From a checkpoint of a small audio frame classifier: arch transformer.
Rows from block 8 of a small audio frame classifier, named by matrix and row number. Rows with one number belong to one neuron. Each number is 128 + 24 x the weight over its row's rms, rounded and kept within 0 to 255. All counts start at 0. After the name is the row's rms in percent of the matrix's.
After each neuron's rows are labels from the 100 clips, of 14976, where the neuron reaches its largest size: "peak on" is the class under the peak. Only what is clearly more common there than usual is listed. The data: tunes sung on syllables by a formant synthesiser.
# gate: MLP gate (model.blocks.8.mlp.gate.weight, 1024x256), inputs 172-214
# fc1: MLP up (model.blocks.8.mlp.fc1.weight, 1024x256), inputs 172-214
# fc2: MLP down (model.blocks.8.mlp.fc2.weight, 256x1024, transposed), outputs 172-214

gate.485 092 [106 124 144 130 165 159 124 141 133 163 120  99 106 121 113 106  93 113 164 173 136 150 130 146 138 142 131 136 177 135 146 124  96 143 112 146 159 168 131 120 141 127 142]
fc1.485 101 [142 124 105 113 105 107  93 120 119 168 119 167 104 130 132  74 173  75  93 143 111 118 142  82 144 133 137 128 115 131 126  97 115 129 138 150 129 135 146 148 147 140 118]
fc2.485 111 [158 115 111 166 115 131  81  98 130 150 120 114 160 112 140 145 125  92 141 133 137 112 128 103  94  71 108 127 145 137 114 182 109 116 146  97 106 117 159  55 119 152 106]
peak on: /o/

gate.263 097 [141 155 111 108 126 112 118 136 151 159 100 133 149 102 141 146 119 114 160 126  98 103 108 128 103  82 121  69 148  75 125 155 192 153 134 162 161 123 165 126 134 134 132]
fc1.263 098 [152 122  67 109 151 154 156 118 166  97 161 116 163 154 182  96 140 106  76 121 150  95 116 135 142 145 126 114 123 168 149 177 140 115 135 150  90 174 127  80 162  96 143]
fc2.263 102 [120 151 136 145 132 107 142 170 159 129 133 126 131 160 138 112 125  87 125  70  61 131 122 115 138 127  77  90 101 120 105 126 112 139 113 137 111 144  94 159 118 142 110]
peak on: /o/; /æ/

gate.757 098 [117 133 160 113 102 171 159 179 131 147 107  98  99 162  74 143 102 135 110 147 123 117 100 123 144 144  94 156 121 143 133 108 128 115 145 129 143 143 119 158 145  99 142]
fc1.757 104 [ 81 132 128 124 124  86 127 136 138  88 143 144 154 145 153 121 149 117 112 119 147 161 151 112  81 128 132 114  86  83 177 147 135 149 164 149 133 132  89  83 109 168 142]
fc2.757 102 [151 131 167  89 135 114  96 115 123 144 174 123 128  78 141 134 118 137 129 107  96 138 140 114 141 151 143 122 114 143 114  97 161 159 144 133 126 143 137 108  81  93 163]
peak on: /i/

gate.222 100 [121 125 125 119 136 169 150 132 136 132 124  95 141 144 156 105 109 117 133 102 105  85 123 159 154  99 134  99  87 144 155 158 127  70 124 104 135 140 140 153 125  93 155]
fc1.222 095 [151 141 144 156 120 124 135 111 171  78 115 128  98 154  98 108 122 161 134 114 165 105  98 124 137 148  96 104 152 118 144 148 118 129  99 114 124 117 129 153 111 107 115]
fc2.222 100 [182  94 185 142 122  79 146 120 124 147 109 172 108 123 129 161 139 167 149 115 133  77 107 141 151 131 155 118  99 160  99 129 157 162 145 104 114 183 141 128 152 102 136]
peak on: /i/

gate.764 104 [171 152 147 104 124 146 114 109 139 172 140 149  74 116 101  96 150 140 150 125 160 131 118  85 172 137 108  90 114 150 135  74 137 149 148  99 109 144 154 145  94  96 150]
fc1.764 098 [115 148 163 114 136 128 140 137 111 173 129 155 145 138 137 127 143 102 107 152 109 129 173 163 150 127  81 104 110 121 164 121 107 132 112 144 167  91 102 108 142 139 116]
fc2.764 111 [140 117 120 132 124 124 134 139 122 186 143 146 111 110 149 110 193 136 150 108 127 171 148 152 115 157 113 142 126 167 121 174 146 130  96 131 132 172 158 126 151  78 121]
peak on: /æ/

gate.58 094 [133  85 121 116 160 129 141 149 126  96 120 118 125 101 131 121  95  93 119 140 139 100  91 159 160 144 116 118 177 134 112 147 135 144 122 101 131 110 135 146 144 104 152]
fc1.58 102 [139 187 138 156 124 154 112 151  98 121 121  92 144 151 123 105 104 139 130 134 176 128 130 145  94 150  85 132 122 160 133 119 142 144 120 140 133 147 123 110 108 140 135]
fc2.58 106 [104 143 116 169 108 113 170 118  94 174 120 114 124 119 119  91 168 135 105  99 140 131 108  57 138 126 126 149 121 158 106 171 127 156 136 113 109 154 108 100 140 126 124]
peak on: /o/

gate.239 097 [136 107 160 108 151 141 155 125 152 110 155 113 145 137  83 119 111 132 121 129 115 162 102 129 110 165 168 109 142 165 110 115 143 156 125 140 105 115 126 185 114 104 122]
fc1.239 105 [133 175 102 136 130 112  84 114  87 144 149 118 131 128 104 110 105 115 117 143 114 114 110 162 173 161 123 100  98 165 152 165 159  70 122  91 152 104 129 129 143 135 180]
fc2.239 102 [138 123 147 123  98 137 131 122 130 115 108 142 173 139 134 131 114 119 106 140 117 201 170 118 130 119 108 158 124 139 100 157 141 111 110 135 105  83  91 180 199 118 137]
peak on: /i/; /e/

gate.97 098 [138 147 114 133 109 126 131 101 157 111 163 129 170 180  91 153 124 134 127 102 136  80 115 128 161 151 129 138 133 100 118 125 135 140 133 118 147 159 114 162 101 101 136]
fc1.97 097 [ 90 111 145 133 123  84 117 139 132 151 171 125 114 130 139 123 151 119 137 109 103 123  80 104 160 138 120 104 110 127 113 121 160 121 133 130 127 172 147 142 117 105 163]
fc2.97 095 [140 118 126 130 136 109 178  81 104 133 134 158 164 138 149  87 125 107 179 123 120 125 128 105 109 116 129  79 150 122 110  96 133  89 105 100 125 169 133 125 127 116 175]
peak on: /e/

gate.577 102 [123 128 146 164 135 165 107 117 133 101 131 187 153 113 107 144 147  92 138 138 144 158 133 126 142 136 115 100 129 122  85 131 102 140 105 131 103 127 146 111 137 136 117]
fc1.577 107 [171 119 112 124 135  99 128 156 110 136 142 122 130 123 138  82  99 120 109 151 105 146 135 140 138 110 120 135 171 131  89 150 110 141 103 152 113 117 105 111 115 154 124]
fc2.577 097 [180 137 127 133 151 159 103  82 130  94 127 109 113 141 111 136 122 124 111 158 144 189 118 107 163 174 121 149 103 159 178 112 137 101 118 146 157 125 113 113 121 116 137]
peak on: /e/

gate.594 093 [112 141 139 109 109 166 144 111 119 146 145 109 135 160 142  92 128 151 143 121  82 144 117 124 153 156 113 114 119 122 111 176 120 166 144 167 127 108 163 125 135  98 102]
fc1.594 107 [167 128 120 104 109 116 138 108 122 102 123 112 119 111 110 141 160  87 154 133 115 151 102 127 105 104  92 135 158  93 115 104 137 128 126 152 137 102 134 138 115 146 174]
fc2.594 096 [148  83 109 138 139 110 103 110 106 144 141 177 125 110 180 153 157 121 107 103 130 138 125 162 113 114  95  57 141 158 112 114 116 130 140 130 123 114 120 156 143 131 144]
peak on: /u/

gate.725 094 [ 94 105 130 154 111 122  85 134 158 112 115 159 120 115 108 109 140  84  87 149 110  91 134 143 132 116 103  65 139 168 149 155 104 131 123  97 109 102 106 134 121 136 141]
fc1.725 099 [124  97 134 144  59 201 107  84 138 147 120 113 123 107 117 139 167 131 178 137 151 153  68 144 120 120 110 141 123 141 137  91 137 127 186 105  86 110 143  76 128 141 144]
fc2.725 092 [110 145 109 106 138  82 128 134 123  95  95 138 100 120 146 106 125  91 150 132 145 128 101 136 149 169 157 105 116 140 155 130 159 132  98 141 140 119 114 153 146 121 102]
peak on: /i/

gate.671 097 [130 190 153 155 122  82 107 177 118 152  91 151 108  68 118 139 107 110 128 118 118 120 163 146 112 116 146 118 187 156 130 116 136 152 112 144 146 115 125  73 149 164 138]
fc1.671 104 [121 158 113 129 158 106 152 139  97 108 111 106 142  93 171 113 111 112 162 150 100 132 111 116 117 106 143  96 133 123 112 118 124 131 118 114 131 116  98 165 129 151 126]
fc2.671 097 [130 121 139 159 105 110 153 150 148 132 113 118 177 133 166 135 120 161 133 119 113 167 109  73 136 144 115 132 119 152 126 123 150 146 125 124 127 123 141 142 135 136 136]
peak on: /æ/

gate.431 095 [156 139 116 128 109 129 160 147 113 101 129 169  96 101 155 136 107 146  91 105 131 104 161 127 120 121 151  85 184  88 170 125 106 149 150 155 132 130 144 136 109 142 140]
fc1.431 106 [127 135 130 191 128 126  96 152 159 176 132 111 159 141 122 146 220  99  89 107 132 150 106  87 134 112 117 145 147 126 129  95 126 106  89 133  80 116 142 125 120 100 112]
fc2.431 094 [138  88 147 178 149 173 171 162 161 169 168 145 112  96 124 128 145 124 158 177 133 153 170 159 138 161 112 130 123 118 154 118 137 161 110 113 121 116 156 107 125 135 107]
peak on: /i/

gate.164 103 [124 124 135  92 139 122  80 108 117 166 156 144 137 173 153 152 103 150 114 114 116 137 161 144  80 123 162 104  83 200 128 164 129 187  66 130 126  97 145 126 125  87 142]
fc1.164 097 [162 116  47 122 104 160 110 131 167 129 127 138  80 143 122 123 140 109 107  99 155 130 156 127 109 100 149  96 123  91 116 114 131 121 171 158 137 142 113 146 103 129 108]
fc2.164 087 [111 127 110 125 126 130 151 126 128 100 136 135 157  52 165 144 181 148 113 122 109 161 158 138 126 104 126 135 110  85 126 117  94 146 168 120 152  79 139  85 154 158 112]
peak on: /i/

gate.699 103 [116 161 120  99 126 134 164 121 177 108 146 134 111  90 108  88 118 157  79 103 120 179 112 128 131 125 142 152 119 130 151  68 104  87 136 133 129 126 127 119 132 105 164]
fc1.699 098 [ 96 160 128 126 108 151  96 199 130 154 186 114 172 129 115 138 110 106 132 105 100 127 136 105 134 131  79 118 114 119 151 112 161 106 127  91 126 108  62  85 114 136 122]
fc2.699 097 [120 115 127 139 158 111 102 143 114 119 123 153  79 153 104 137 102 161 130 152 170 112  77 153 100 110 132  89  81 115 120 155  98 154 119 139 143 137 147 130 139 111 124]
peak on: /e/

gate.546 105 [148 109 135  93 125 119 110  92 159 122 145 152 101 143 100 143 137 145 171 157 142 170 122 125 106 129 151  94  72 146 123 144  94 102 108 122 165 114 145 108 124 120 141]
fc1.546 094 [141 108  94 105 116 119 113 113 123 137 157 168 132 151 100  85 100 119 160 117  87 113 123 139 135 139 145 142 126 144 112  99 102 115 151 129 158 109 132  71 128 150 140]
fc2.546 100 [ 84 133 146  92  74 139 137  74 103 124 123 144 144 135 128 173 100  99 122 108 112 109 145 136 141 109 130 124 146 133 112 128  91 144 108 135 151 154 113 162 157 183 140]
peak on: /i/

gate.139 101 [108 130 135 148 162 101  99 108 173 114  99 102 150 184  97  97 122 132  81 108 174 115 179 130  84 163 138 122 131 129 137  97  96 129 123 143 105 108 112 126 124 130  99]
fc1.139 109 [122 110 154 124 136 148 148 104 122 159  83 133 160 172 139 145 106  72 155 112 105 139 155 133 128 148 148 155 132 158 156 152 150 139 172 159 127 132 143 116 135 135 127]
fc2.139 096 [106 169  88 121 176 107 119 124 141 112 139 146 144 140 156 143 110  81 100 144 154 130 137 119 139 153 162 117 160 118 101 166 141 162 115 138 114 142 115 124 124 135 145]
peak on: /i/

gate.561 095 [135 192 103 126 105 136 153 118 147 114 136 124 158 159 133 143 228 113 107 123 121 159 142 141 146 146 100 127  94 138 107 147 146 116 132 120 104 125 130 128 122  87 113]
fc1.561 102 [149 115  94 139 116 149 162 117 118  78 136 105 145 124 120 130 172 124 115 124 133 118 168 123 103 130 145 123  91 136 112 146 100 122 133 129 127 136 139 164  99 117 148]
fc2.561 099 [110 119 100 146 121 166  98 155 126 142 130  73 119 148 106 120 183 143  95 147  93 118 112 145 120 168 151 108 102 105 108 105 139 110 135 133 126 159 152 127 134 174 140]
peak on: /o/

gate.599 093 [134 149 145 141 152 113 137  98 100 120 103 124 143 100 151 130 106 124 141 120 131 173  99 172 128 107 128 154 162 128 115 133 134  91 121 168 117 130 104 122 129 118 118]
fc1.599 100 [157 144 134 134 150  92  89 130 176  56  62  95 115 103 135 141 162 145 152 123 136 159 162  85 124 183 120 124 137 128 145 131 167 104 148 168 126 157 115 127 102 171 132]
fc2.599 105 [119 118 114 137 104 123 141 105 122 113 136 137  76  76 178  89  87  95 170 147 104  93 114 124 152 140 115 141 149  93 173 132 136  90  96 134 122 120 126 117 120 121  89]
peak on: /u/

gate.46 103 [110  72 175 106 109 120 121 190 139 145 149 147 157 112  94 140 105 107 136 126 119 103 170 116 112 100 167 162 127 117 150  98 113  62  64 139 113  92 135 128 117 167 115]
fc1.46 103 [ 99 111 132  57  93 125 120 129 144 116 117 130  55 105 112  93 135 170 137 135 160 156 104 103  80 143 132 103  99  82 144 128 104 102 145 112 149 118 130 107 147 151  87]
fc2.46 096 [138 158 131 188 148 154 142 160 126 127 142 127 160 131 134 119 127 123 134 127 125 118 152 110 133 124 122 156 121 133 150 118 137 118 113 165  77 122  83 134  89 138 115]
peak on: /i/

gate.740 097 [136 128 131 169 116 121 104 151 164 144 128  90 127 122  78 144 106 120 132  80 175 159 107 155 123 113 119 111  99 113 148 151 150 108 107 124  92 181 127 114 126 114 135]
fc1.740 098 [164 129 121 157 120 124  96 144 114 139 128  78 149 106 144 117 118  92 155 122 127  93 169 118 111 167 118 125 155 185 159 115 149 129 108 143 126 161 152 156 110 128 137]
fc2.740 102 [ 85 119 164 116 164 106  99  84 131 137 162 143 143 149 157  93 150 171 113  80 111 105 108  98 104  97 119 119 115 129  92 134 154 104 126  98 125 143  88 152 122 110 125]
peak on: /o/

gate.603 091 [157 147 112 163 132 142 109 164 127 146 106 137 134 134 131 132  73 102 115 130 119 131 112 165 101 102 130 170 113 134 135 153  71 122 173 129  98 113 133 134 105 100 149]
fc1.603 097 [122 113 161 113 129 111 106 125 146  86 108 142 148 123 109 146 119 122 129 128 119 147  99 127 115 105 117  93  93  93 121 142 136 153  80 144 127 126 106 126 118 138  61]
fc2.603 098 [105  87 129  79  81 116  66 141  88 118 144  96 124 142 130  88 130 162 137 157 165 126 150 150 116 144 136 145 119 129 132 123 128 123 123  89 112 167 129 108 139 155 123]
peak on: /i/

gate.357 101 [140 157  82 123 116 131 104 114 132 104 103 132 141 170 145 122 120 145 120 169 115 150 133 122 100 123 132 169 162 103  90 162 152 119 114 122 126 134 108 100 152 117 147]
fc1.357 099 [125 114  92 157 126 164 107 126  92  92 106 138 124 131 165 157 116 145 177 138 134 121 113  98 124 126 146 145 104 151 103 145 117 154  72 151 159 130 105 102 148 123 110]
fc2.357 098 [109 128 171 127 113 146 120 117 139 119 158 116 143 125 116 118 164 143 161 126  79 110 153 125 117 126 133 115  99 170 132 163 133 100  83  78 129  85 120 111 158 126 135]
peak on: /i/

gate.253 097 [141 138 135  57 120 107  95  86 116 131  68  92 137 103 100 155 123 127 142 143 156  71 140 137 127  77 132 145 172 136 132 160 133 141 122 115 101 109 128 146 153 125 137]
fc1.253 096 [168 190 137 132 101 145 124 125  97 162 120 132 147 123 146 122 138 125 164 121 117 116 134 166 144 114 115 130 144 130 137  97 125 122 133 121 111  96 143 142 138  49 141]
fc2.253 102 [135 184 132 170 116 126 126 120 137 141 167 131 113 144  85 114 106  87 158 160 112 132 157 126 167 163 121 142 146 146 128 138 131  92 129 153  98 116 113 118 146 171 102]
peak on: /æ/

gate.79 104 [130 160 138 130 121 178 118 139 106 131  90 127 162 115 144 146 138 123 105 167 154 101  96 152 126 110  94 152 116 186 151 178 107 155 151 137 120 134 101 132 139 109  97]
fc1.79 101 [ 94 121 137 124 147 105  70  97 122 159 138 126 134 159 119 150 129  93 159 145 168 143 123 129 137 106 143 111 112 125 169 134 104 156  75 113 101 137 118 115  95 132  82]
fc2.79 105 [175 136 110 115 180 108 133 149 153 141 118 114  90 153 119  92 156  90 153 134 105 188 142  96 177 119 100 158 123 123 100 147 175  78 139 126 104  73 129 117 110  80 118]
peak on: /o/

gate.166 099 [155 149 103 110 115 169 127 126 169 158 155 164 117 125 130 155  86  98 111 158 148 125 120 123 127 113 120 140 165 123 155 171 137 136 167 187 149 124  65 158 171 130 117]
fc1.166 101 [134  93 125  94 127 122 163 163 101 199 162 120 137 116 149 136 167 140 152 131 105 118 189 114 150 147 106 106 155  68 127 121 111 152 134 133 157 171  86 146 154 155 144]
fc2.166 101 [174 111 179 119 132  81 147 100  99 115 138 121 128 124 111 111 145 146 143 103 108 131 144 104 107 140  53 134 148 100  99 153 136 121 134 137 140 152 148 143 139 106  93]
peak on: /e/

gate.224 103 [125 110 101 113 122 115  77 145 128 118 173 146  99  89 139 123 161 139 129  89 159  97 139 142 117  97 146 166 114 147 131 141 108 170 126  93 105 129 123 147 129 119 141]
fc1.224 108 [172 109 127 183 185 155 145 119 108 145 128 145 150 133 107 114 135 119 143  81 136 149 135 112 111 125 111 140 147  94 115 147 138 142 130 150 120 164 133 121 135 114  91]
fc2.224 104 [126 148 106 115 188 149 163 168 127 130 116 133 118 121 126 130 144  98  89 138 122 123 137 118 121 126  91 110 135 151 158 164 112 130 135 137  89 135 147 154 138  92 114]
peak on: /u/

gate.251 103 [162 104 108 141 128 118 112 158 140 157 117 135 125 121  92 128  90 117 151 110  70 108 129 162 142  89 148 121 113 116 125 114 122 143 137 180 170 121 114 159  98 148 104]
fc1.251 107 [117 161 129 108 155 133 169  88 170 147 158 144 139 145 154 120 166  91 104 107 139 150 130 132 121  97  92 166 121  98 158 145 114 122  73 142 160 162 137 141 171 120 124]
fc2.251 098 [119 133 104 152 131 166  89 150 109 114 114 148 144 121 113 125 159 133 101 158 137 140 159 122 143 111  99 118 165 106 161 140 152 100  99 104 137 103 108 160 115 136 160]
peak on: /æ/; /o/

gate.27 104 [143  98 155 141 165  92 116 155 118 142 129 155 126 125 100 159 144 138 150  94 134 135 136  80 165 147 114 159 160 117 133 129 124  87 107  98 123 133 128  84 132  98 127]
fc1.27 098 [120 122 140  99 103  44 129 109 106  96 130 108 114  95  79 127 136 147 119 139 118 127 122 118 128 176 115 140 155 138 120 148 110 126 135  90 113 116 113 163 160 142 115]
fc2.27 099 [166 150 108 137 110  85 144 136 133 100 105 117 127 131 146 105 103 131  96  74 128 169 102 150 139 182 166 125 118 128 112 133 102 158 122 186 110 118 110 165 122 123 152]
peak on: /æ/

gate.304 097 [125  85  95 115 183 123 137 140 142 121 154 154 118 120 130 147 129 137 138 159 104 155 120 120 156 128 222 164 121 111 154 109 107 129 113 156 132 120 159 194 137 139  71]
fc1.304 100 [164 118 144 117  95  86 116 118 103 133 164 180 103 111 106  96 139 129 110  80 141 128 159 156 123 120  78 131 107 122 137 141 126 181 120  76 135 116 129 142 196  83 135]
fc2.304 107 [157  94 137 127 165 121 136 113 172 112 184 167  89 146 134 103  75 129 143 156 134 123 135 119 151  97 124 136 144 134 160 165 126  88 120 126 100 146 147  62 126 143 132]
peak on: /u/

gate.174 105 [151 152 120 114 135 159  85 108 149 148 123  99 142 120 131 111 146 157 120  87  69 136  85 108 155 157  79 120 128 111  98 104 147 136 103 127 146 131 129  89 141 124  99]
fc1.174 103 [133 141  87  88 148 126 139 143 109 112 142 112  95 151 166 154 159 165 129 143 148 133 150 161 115 157 134 153 115 139 127 146 114 146 143 103 121 123 162 123 105  86 126]
fc2.174 100 [148 143 127 103 155 144 121 174 156 101 167 141 140 145 109 109 109 116 118  71 184 109 104 134 157 121  97 133 106 101 160 169 130 114 150 138 129 137 125 122 111 103 142]
peak on: /o/

gate.114 100 [134 146 108  74 162 123 120 131  97 114 110 111 127 117 127 129 137 164 149 139 145 107 134 123 131 130 117 127 116 111 121 106 137 154 124 129 159 119 129 128 130 146  95]
fc1.114 100 [ 87 167 149 120 121  88  99 123 123 105 112 158 121 166  99 108 117 142  69 125 144 153 135 142 145 136 184 109 170 136 134 132 148 145 108 161  99 106 148 112 118 130 128]
fc2.114 091 [152  93 156 128 122 148 150 132 131 103 158 147  95  98 124 124 169 142 121  96 103  52 109 127 141  90 151 120 137 130 113 161 126 117 112 101 109 133  90 101 166 147  97]
peak on: /e/

gate.694 098 [ 69 100  95 118 137 126  78 119 127 144 118 122 129 117 155  78 121 130 140 127 153 133 130 142 163 103 136 126 133 141 128 143 188 114 117 137 138  96 131  78 112 118 132]
fc1.694 102 [126 121 139 125 106 163 119 141 169 163  96 121 159 134 147 144 125 140 114 101 131  99 151 104 165 119 134  96 139 142 171 136 169  98 121 133 131 151 116 112 112 113  99]
fc2.694 091 [122 129 171  96 133 129 126  74 154 103 126 105 108 155 123 122 145 144  87 105 125 101 149 125 163 108  90 145 150 102 118 127 131 122 180  98 119 126 115 142 138 114 112]
peak on: /æ/

gate.393 098 [132 138 118 133 178 156 136  69 128 128 151 138 202 131 126 124 118  95 112  94 122 168 112 148 105 133 120 113  88 104 139 123 168 133 122 110 114  61 171  95 142 128 145]
fc1.393 107 [138 164 132 146 116 163  92 131 126 128 137 127 111 100 163 136 159 133 126 122 131 157 131 133 118 120 111 122 140 133 112 122 162  76 162 124 175 144 111 120 161 138 145]
fc2.393 104 [135 118 102 104 135  88 128 154 122 103 108 114 107 142 160 102 110 140 135 116 105 128 109 109 135 101 179 111 142 106 133 164 135 143 126 166 124 147 153 140 149 145 152]
peak on: /o/

gate.692 097 [ 89 145  94 113 114 162 146 123 167  89 135 128  90 120 141 146 128 194 122 123  93 142 144 114 114 135  78 149 186 101  98 147 129 115 182 154  93 125 150 142 167 115 125]
fc1.692 102 [116 128 123 152 123 135 124 133 144 125 119 124 135 157 128 134  96 118 130 120 129 131  99 139  91 111 164 109 104 143 138 121 130 113 132 101 165 155 134  61  99  70  86]
fc2.692 105 [134 137  95 144 135 144 152 121  82  79 127 161  92 138 109 146 150 113 176 118 152 103  81  81 129 123  90 134 191 112 149 147 172 110 148 144 134 118 125 134 143 188 116]
peak on: /æ/

gate.14 102 [113  83 160  91 127 117 111  94 147 153 112  86 120 121 170 159 130 157 150 155 104 114  90 106 158 148 146  88 139  92 111 122  99 151 126 113 108 128 141 129 145 106  99]
fc1.14 103 [138 159 119 143 158 127 115 130 116 114 158 120 140 149 155 116 117 125 109 119 128 133 122 142 112  92 146 115 112  94 138  83 111 114 130 112 115 132 161 205 121 117 112]
fc2.14 100 [189 106 116 129 160  97 152 160 124 112 138 105  99 173 160  89 114 168 114 171  94 142 125 127 218 114 113 136 111 145 139 127 151 111 185 143 150 145 140  83 124  95 185]
peak on: /o/

gate.61 098 [132 169 151 104 143 169 110 122 139 108 102 115 132 118 130 107 130 152 114 149 108 137 159 149 112 149 144 155  94  98 128 131 118 111 108 104  85 134 112 185 128 181 103]
fc1.61 104 [127 119 163 124 188 134 139 118  92 128  79 148 182 142 150 134 145 131 111 128 130 167 124 122 195 104 112 115  92 119 131 126  89 135 142 146 104  75 153 134  87  98 140]
fc2.61 091 [161 111 127 131 124  89 113 142  93 165 152 108 105 156 106 115 130 150 141 135  99 184 116 154 116 123 135 122 134 127 110 136 148 120 108 115  98  71 147 116 152 130 142]
peak on: /æ/

gate.49 099 [162 172 149 143  77 155 121 107 124 168  88 114 149 116 137  96  97 118 118 138 151 122 154 145 128 154 179 162 119 124 206 129 133 110 106 124 131 130  97 124 123 134 147]
fc1.49 107 [184 107 122 172 122 157  87 145 134 120 100 127 156 117 133 155 124 119 129 105 176 121 101 153 126 125 134 105 103 163 131 153 145 117 106 136  99 155 117 125 174 136 140]
fc2.49 101 [156 176 102 174 128 107 138 164 153 113 126 116 143 118 143 148 102 117 125 137  74 151 148 121 119 129 164 177 104 147 112 156 103 128 135 118 109 144 116 154 143 132 148]
peak on: /o/

gate.721 100 [135 107 125 163 120 140 107 131 120 149 136 127 147 137 132 150 129 130 133  97 127 136 105 103 138 115 110  75 124  93 158 160 154 114 151 152 101 116 116 151 167 166 118]
fc1.721 100 [102 138 139 109 128 129 121 123 170 104 126 110 129 127 143 121 121 128 129 122 136 156 163 116 132 151 113  88 147 113 120 117  84 157 121 160 143 155 140 145 147 100 133]
fc2.721 109 [132 124 136 106 115 144 138 123 151 114 164 176 141 127 111  96 122 132 140 123 131 102 133  85 159 117 172 141 147 160 159 143 118 154 155 133 119 110  94 114 148 101 150]
peak on: /e/; /i/

gate.539 099 [170 125 152 156 121 162 145 161 101 123 148 148 151 138 127  97 179 126  79  99 108 119 126 120 152 127 127 121  95  99 114  80 115 108 125 134 104 106 163 160 102 155 132]
fc1.539 102 [102 120 138 168 158 128  82  69 166 146 178 165 149 123  94 127 129  86 103 118 149 138  80 129 141 122 151 157 112  73 160 137 113 119 116 159  90 211 154 106 121 113 111]
fc2.539 105 [141 148 160 143 122 132 117 165 117 155 145  79 121 129 136 131 145 127 122  80 142 133 110 128 127 160 127  93 137 125 121 131 131 162 105 147 134 132 166  85 110 130 106]
peak on: /i/; /o/

gate.186 097 [124 117 123 121 107 177 126 138 119 143 109 125  69  88 127 135 107 125 136 159 162 149 105 100 173 131 141  99 143  95 142 125  75 157 144  99  96 152 137 119 135 138 131]
fc1.186 098 [148 158 114 110  96  93  97  73 107 149 132 162 113 132 102  80 127 146 139 139 171 122 127 107 157  92 156  88 109 136 155 138 129  96 128 175 137 141 122 132  95 124 165]
fc2.186 097 [140 121 129  98 141  95 117 165 138 110 106 157 132 165 147 132 174 164 104 132 135  98 110  88  97 135 107 131 159 171 140 112 116 143 120 139 156 119  87  88 133 115 146]
peak on: /æ/

gate.382 102 [114 131 101 116 151 110 177 111 135 120 173 137 184  80  72 148  94 102 167 100 145 119 131 122  98  95 111 136 133 140 122 109 121 139 136 152 111 117  92 141 113 131 150]
fc1.382 104 [125 141 119 132 153 109 199 118 181 150 147 183 179 126 112 140 113 125 135 139 154 121 152 135  79 155 108 144 148 140 101 159 142 132 127 142 121 129 154 132 113 113 131]
fc2.382 101 [101 152  82 134 104 136  86  96 170 103 174 123 114 112 148 112 135 164 138 177 118 136 106 112 116 111 139 125 142 110 113 154 184 124 139 142 150 124 114 126 130 139  83]
peak on: /i/

gate.534 103 [ 89 113  89 140 127 108  93 114 102 139 100  93 113 109 155 186 105 115 126 142 142 151  89 140 103 112 149 136 124 156 133 114 125 148 165 163 136 125 153 129 134 123  84]
fc1.534 101 [141 128  88 148  86 158 118 129 122 141 148 164 119 156  86 166 128 160 141 125 181  94 103 145 103 143 163 103 127 140  97 135 118 133 151 105 112  89 144 123 163 174 131]
fc2.534 098 [103 114 128 135 125 140 149  77 149 153 116 101 148 161 122 122 143 150  97 111 165  96 127 106 129 113 115 137  98 112 107 128 138 119 104  81 146 140  75 118 141  61 128]
peak on: /u/

gate.747 104 [100 147 118 117 133 143 172 162 124 160 117 124 100  87 120 137 104 117 141 143 160 174 106 100 104 117 132 134 129 143 126 117 150 140  77 124 106 115  98 129 110 134 159]
fc1.747 099 [141 118 157  99 123 170 129 115  95 140 111 132  96 121 129 130 120 182 113  97 115 119 148  58  97 137 124 119 111 143 121 141 137 130 139 116 149 120 108 128 157 164  76]
fc2.747 099 [161  98 144 130 157 134  86 109 104 145 127 120 110 151  60 133 138 107 123 122 114  98 162 120 144 157 132 144 127 148 125 140 126 120 131 120 115 146 147 113 121 139  81]
peak on: /æ/